Weights of a small image classifier: 5.1 epochs.
Rows from block 7 of a small image classifier, named by matrix and row number. Rows with one number within an expert belong to one neuron, the router's apart. Each number is 128 + 24 x the weight over its row's rms, rounded and kept within 0 to 255. All counts start at 0. After the name is the row's rms in percent of the matrix's.
Before each expert's rows are labels from the 100 images, of 14976, where the router gives the expert most weight on average: "lies over" is the class under the peak; "responds to" is what is common among them. Only what is clearly more common there than usual is listed. The data: rosettes with rotational symmetry.
# router: router (model.blocks.7.mlp.router.weight, 8x320), inputs 107-213
# up: expert up (model.blocks.7.mlp.up, 8x320x320), inputs 107-213
# down: expert down (model.blocks.7.mlp.down, 8x320x320, transposed), outputs 107-213

# expert 7
lies over: backdrop
responds to: pastel; mirrored
router.7 105 [133 113 157 136 128 118 146  91 134  95 135 141 140 123 129  92 105 154 119 115 157 106 101 136 139 143 118 108 134 107 139  91 101 159 121 116 122 177 127  97 110 139 121 124  99 155 122 134 114  90  98 122 138  88 115 112  77 132 155 147 122 112 136 144 112 111  48 110 132 103 122 127 192 139 147  86 156  89 144 136 107 140 153 127 106 143 101 110 107 126 104 116  86 112  89 135 148 133 142 175  79 112 142 127 119 108  79]
up.0 092 [ 96  87 130 177 122 132 110 113 128 180 142  99 158 127 166 112 152 141 109 180 113  99 123 132 132 149 107 156  79 142 121 153 157 136  80  95 118 125 127 118 160 135 117 117 159 141 125 108 128 160 115 138 154 157 150 122  93 111 110 149 133 153 125 103 135 144 146 152 155 110 138 126 130 129 132 168 146 123 100  81 183 171 157  91 129 138 157 111 130 108 135 149  95 158 157 146 155 153 117 112 125 151 132 146 119 188 108]
down.0 092 [103 125 131 119 129 122  78 102 157 151 121 142 148 110  98 167 127 124 134 139 153 114 110 147 149  91 142 159 110 171 137  84 135  99 119 168 146 140 113 105 133 143  92 134 156 141 157 105 107 138 160 169 125 104 128 170 156 119 117 137 119 165 128 119 159 159 119 102 125 127 106 116 133 144 107 137 116  85 136 139 121 136 121 119 162 139 144 155 132 114 152 105 127 111 130 167 161 119 120 175 109 138 154 164 127 165 118]
up.1 099 [149 160 112 158 123 156 147 125 126 109 137 136 101 124  81 107 151  94 126  78  89 124  72 135 137 163 109 120 183 131  97 119 154 114 133 126 141 132 103 148 119  86 159 103 151 131 124 183 129 116 136 126 149 140  93 149 161 125 142 154 143 125 117 130  92 146 108 146 133 131 146 104 110  90 150 157 130 176 141 115 118  71 116 115 112 126 129 144 174 148 138 179 131 162 116 118 144 101 114 131 132 105 141 131 125 115 119]
down.1 104 [127 124 143 140 109 100 119 119 141 116 114 159 110 136 131 136 114 169 138  92  83 135 123 138 108 119 134 128 152 106 105 102 173 114 139 107 137 126 152 137 136  86 123  67 152 125 128 143 116 145 118 127 149 176  69 152 194 108 100 121 130 177 124 145 135 119 115 163 123 156 155 133  77  62 112  80 107 160 114 159 122 111  99 142 117 110 139 143 140  93 131 127 121 120 174 110 122 119 113 133 165 121  90 144 171  52 174]

# expert 6
lies over: backdrop
responds to: warm
router.6 097 [125 125 140 100 154  68  97 137 168 176 116 141  94 151 142 159 142 127  82 143 186 108 134 183 141  81 141 149 121 142 143 155 140 101 112 132 120 132 115  99 157 144 140 117 173 132 124  89 138 168 123 116 139 140 129  93 101 134  99  82 110 145 111  77  75 159 152 135  89 114 127 115 108 163 123 112 113 113  92 124 128 145 112 163 170 125 136 121  98 136 123 157 155 105 146 141 113 122  97  99 129 130 105 121 141 122 105]
up.0 091 [146  93 118 101 141 126 132 150  80 130 118 168  99 121 138 125 112 122 139 105 134 178 154 147 130 106 123 137 133 128 185 134 105 118 133 115 131 107 167  62 115 114 127 179 154  65 155 137 125 182 102 129 148 114 129 121 159 106 160  49  96 152 136 150 100 133 132 146  90 176 122 151  84 131 171 137 129 144 116 168 118  78  89 167 135 154 143 127 107 138 128  92 122 114 115 125 131 160 132 101 106  77 112 125 126 108 105]
down.0 094 [119 161 141 158 138 126 137 121 142  92 135  85  58 144 108 152 145  93 113 137 162 121 150 127 116 142 104 155 104 106 115 204 114 117 140 115 121 132 188 119 160 141 133 149 112 104 145 140 134  84 155 119 158 102 165 130 131  89 101 142 137 108 144 116 167  94 141  88 141 190 104 162 124 153 165 124 157  85 107 145 159 130  92 144 127 183 159 136 113 113 121 121 134 139 144 127 128 155 155 129  58 126  99  82 165 143 109]
up.1 097 [114 154 144 180 111 111 113 104 138 120 135 128 117 113 117 126 135 134 113 127  95 103  95 155 176 143  93 157 133 145 129 143 131 149 134 145 174 172 100 141 171 121 143  97 163 130 140 127 139 149 137 148 138 107 148 124  77 161 105 148 129 122 104  89 116 147 108 131 142  86 151 122 117 150 128 117 146 133  92 127 121 140 194 107 116 110 191  91 129 136 149 138 107 141 163 125 128  87 114 146 138 139 172 142 160 120 144]
down.1 093 [102 115 111 126 112 113  83 135 176 121 180 136 139 141 147  94 147 127 148 117 138 131 122 120 110 159 167 154 109 127 123 109 117 137 141 141 128 108  63 125 150  88 129 134  92 135 119 113 143 107 120 120 137  90 171 146 132 139 130 138 125 142 161  86 117 143  98 127 114 116  94 144 165 113  61  90 137  94 110 145 125 172 163 129 135 111 122 120 118 116 124 119 141 114 129 181 154 118 109 143 119 138 149 168 131 121 123]

# expert 1
lies over: rosette
responds to: earthy
router.1 094 [102 195 119 109 158 119 130 121 138 119 142  99 140 115 157 191 133 139 147  89 138 163  87  93 138 117 126 161  94 145 112 194 142  96 102 148 103 144 144 143 119 132 109  97 162 127 115 117 129 111 125 119  81 137 149 169 202 132  97  97 124 154 109 145 114 159 169  98 127 149 143 102 102 108 100 118 166 100 135 164 128 142 122 148 129 147 116 123 151 106 114 122 153 100 126 109 150 105 108  99  99 137  92 152 149 121 149]
up.0 125 [155 137 111 152 126 139 120 108 125 116 107 116 153  89  99  60 130  73 121 112 107 127  82 129 134 158  89  95 160 163 136 136 151 153 160 155 146 155 116 122 124 140 137 101 160 157 119 175 165 156 143 121 125  99  92 106 129 109 124 156 124 155 140 134 119  91 100 122 151 125 118 121 116 104 168 155 117 183 109 149  87  96 111 107 149 134 127 154 155 146 107 115 133 199 116 124 120 143 122 141 156 130 135 132  78 121 138]
down.0 112 [156 121 166 154 125 124 181 126 133 134 176 154 143 149 161 145  98 119 134 177 135 115 125 140 123 116 134 110 108 109 126  73 134 128 122 160 155 133 110 115 112 112 165 133 174 143 113 126 134 156 144 143 136 138  64 125 152 114 120 152 125 113 143 128 118 156 115 143 130 131 125 163 135 102 118 133 109 140 158 116 125 129 140 132 108 177 156 162 137 160 157 156  92 130 131 137 117 152 131 137 137 127 161 142 129 154 117]
up.1 093 [148  79  96 148 146 113 127 123  95 160 133 122 147 113 112 108  89 137 132 152 123 103 140 117 145 169 133 135  98 153 205 134  99 163 118 138 147 109 112 114 146 166 125 186 128 135  81 107 111 137 152 161 146 143 128  98  95 149 103 125 147 104 141  89 126 131 139 130 127 116 158 173 128 124 116 127 112 139 131 136 123 123 118 111 127  95 125 107  60 163 175  94 106 118 147 122 102 143 141 155 139 146 117 119 115 148 159]
down.1 094 [150 136  93 125 156  92 116 149 177 105 153 113 150  98 133  96 134 131 128 125 143 154 114  58 132 158 100 142  89 151 127 155 153 136 124  96  71 131 134 102 149 130 150  70 105  97 104 155 105  92 116 181 132 147 165 120 109 116 134 120 121 128  93 135 110 163 128 153 152 117 127 106 103 112 148 118 171 154  89 121 135 116 136 126 115  91 145 114 121 125 134 143 133 124 127 125 129 101 128  87 152 114 147 128 174 107 128]

# expert 5
lies over: rosette
responds to: vivid
router.5 120 [118 133 132 151 126 140 144  79 132 135 133  82 151 141 137  96 150 108 119 143 114 108 160 105 106 137 143 150 139 159  99 113 153 144 117 117 119  97  88 180 118 120 166  82 141 151 115 136 168 117 102 157 156 155 118 159 117 110 114 162 126 129 148 104 119 132 112 118 124 131 111 123 100 105 135 189 134 137 127 106 116 122 146  80 104 127 164 129 127 152 154 116  85 146 172 111 139 150 115  75 133 119 156 157 137 124  89]
up.0 104 [156 125 151 113 114 141 142 113 115 103 146 149 136 164 132  87 150 133 137 110 120  99 125 131  99 151 110  97 161 140  93 105 143 121 131 107 135 142 120 151 114 107 138 116 140 130 165 141 128 119 146  98 156  95 100 152 147 140 151 147 173 179  90 145 101 168 108 117 112 114  75 116  98 122 145 123 144 146 146 108  78 105  98 130 137 171  99 169 193 124 125 136 131 148 124 124 143 120 133 140 150  96 150 159 182 114  81]
down.0 095 [113 136  78 131 126 121  98 168 134  67 113 151 128  83 120  98 115 106 137  70 131 135 125  89 133 135 112 120 146 112 112 129 120 156 136 140 166 145 146 133  92 129  59 156 141 113 133 125 135 132 169 139 149 111 150 118 140 144 115 129 122 143 143 141 123 100 105 143 141 157 140 131 133 136 133 115 153  89 115 143 124  92 120 169 126 125 130 136 124 140 114 142 114 138 122 162 136 129 143 168 108 145 147  81 105 155 130]
up.1 128 [169 139 123 150 106 142 105 161 133  89 105 130 101 150 105 144 131 110 162 111 129 151  95 147 146 113 173 133 147 115  99 149 124  81 122 133 161 114 119 130 140 109 126 138 148 107 153 163 124  96 165 152  58 146 153 142 119  89 130 111 113  82 149 144 143 134 133 119 124 200 141 153 105 125 134 137  84 143 108 135 159  83 138 121 130 124  81  98 177 145  96 117 119 119 143 163 122 127 114 128 139 121 131 117  91 109 131]
down.1 131 [134 121 126 156  98 108 137 107 133 152 104 162 141  84 133 118 154 133 121  92 138 134 124 132 125 125 178  80 153 120 140 111 120 172 193 145 132 177 156 126  99 124  95 155 134 127 127 129 121 135 130 127 114 164 138 112 129 120 128 128 129  92 130 149 154  93 116 130 138 137 134 103 162 163 184 130  90 115 121 137 125 115 199 130 114 125 136  97 147 107 133 146 158 181  80 131 106 109 136 163 130 138 142 116 126 109 141]

# expert 0
lies over: backdrop
responds to: dark; three-fold
router.0 090 [175 133 126 162 124 151 167 141 102 114 156 129  97 135 105 100 144 122 175 117 133 117 114 115 143 120 158 136 116 115 164 104 133  89 118 157 151 126 114 109 147 127 116 134 162 148 151 133 135  96 165 137 121 112 104 159 159 137  76 119 133  79 107 129 119 108 138 131  83 156 123 132 125 127 139 153 153 143 127 168 116 103 118 157  97 101 108 139 132 111 127 130 118 124 100 158  99 154 144 114 156 104 151 129 136 122 123]
up.0 105 [121 137 108 119 148  90 139 106 130 156  79 130 118  86 171  87 127 168  96 166 155 144 110 183 150 133 106 136  78 141 142 135 163 129 147 129  83 131 136 125  99 165  97 132 148 115  90 138 162 150  89 114 153 109 117 116 117 162 121 105 112 121 152 116  77 136 155  96 157 145 144 114 143 154 177 132 115 131 143 140 132 144 126 167 114 118 135 141 119 143 153 146 163 121 120 164 128 119 113 140 139 127 122 119 126 104 124]
down.0 109 [148 144 109 154  93 126 141 125 126  87 103 156 120  93 134 140 140 124 130  96 115 140 141 110 155 157 105  53  95 132 171 119 130 156 157 149 160 156 142 142  86 127 131 118 138 108 139 154 145 127 149 144 109 127 139 116 142 112 145 106 172 111 120 134 118  85  88 142 143 126 144 136 153 132 168 102 124 100  96 140  91  96 126 143 142 129 133 148 130 118 121 143 132 116 105 125 130 121 133 184 140 105 166  87  86  85 157]
up.1 094 [100 119 114 102 139 142 121 161 108 153 166 117 135 124 134 150 150 142 111 189 133 149 149 115 167 125 129 150  57 115 102 134 142  90  93 134 126 108 140 125 150 128 110 124 119 121 140  52 148 120  78 104 137 166 161 188 127 180 132 116 130 125 130 129 131 140 161 141 123 136 117  97 153 105  91 126 178  79 162 100 159 156 132 156 137 137  84 132  88  99 179 149 104 126 132 146 145 137 142 115 110 153  92 131 145 128 123]
down.1 104 [168 132 124 117 144 105 127 105 180 107 105 146 100 114 137 124  84  90 113 111 100 153 101 119  90  64 123 127 133 120 142  85 116 138 129 147 135 158 139 131 132  87 133  88 100 132 113 112 117 104 113 135 118 124 107 117 178 154 135 143 142 133 128 114 106 122  93 126 134  97 126 148 112  91 172 144 165 157 116 127 127  99 159 117  92 121 112 111 137 136 120 120 131 159 142 105 164 108 106 127 108 135 160 165 101  86 142]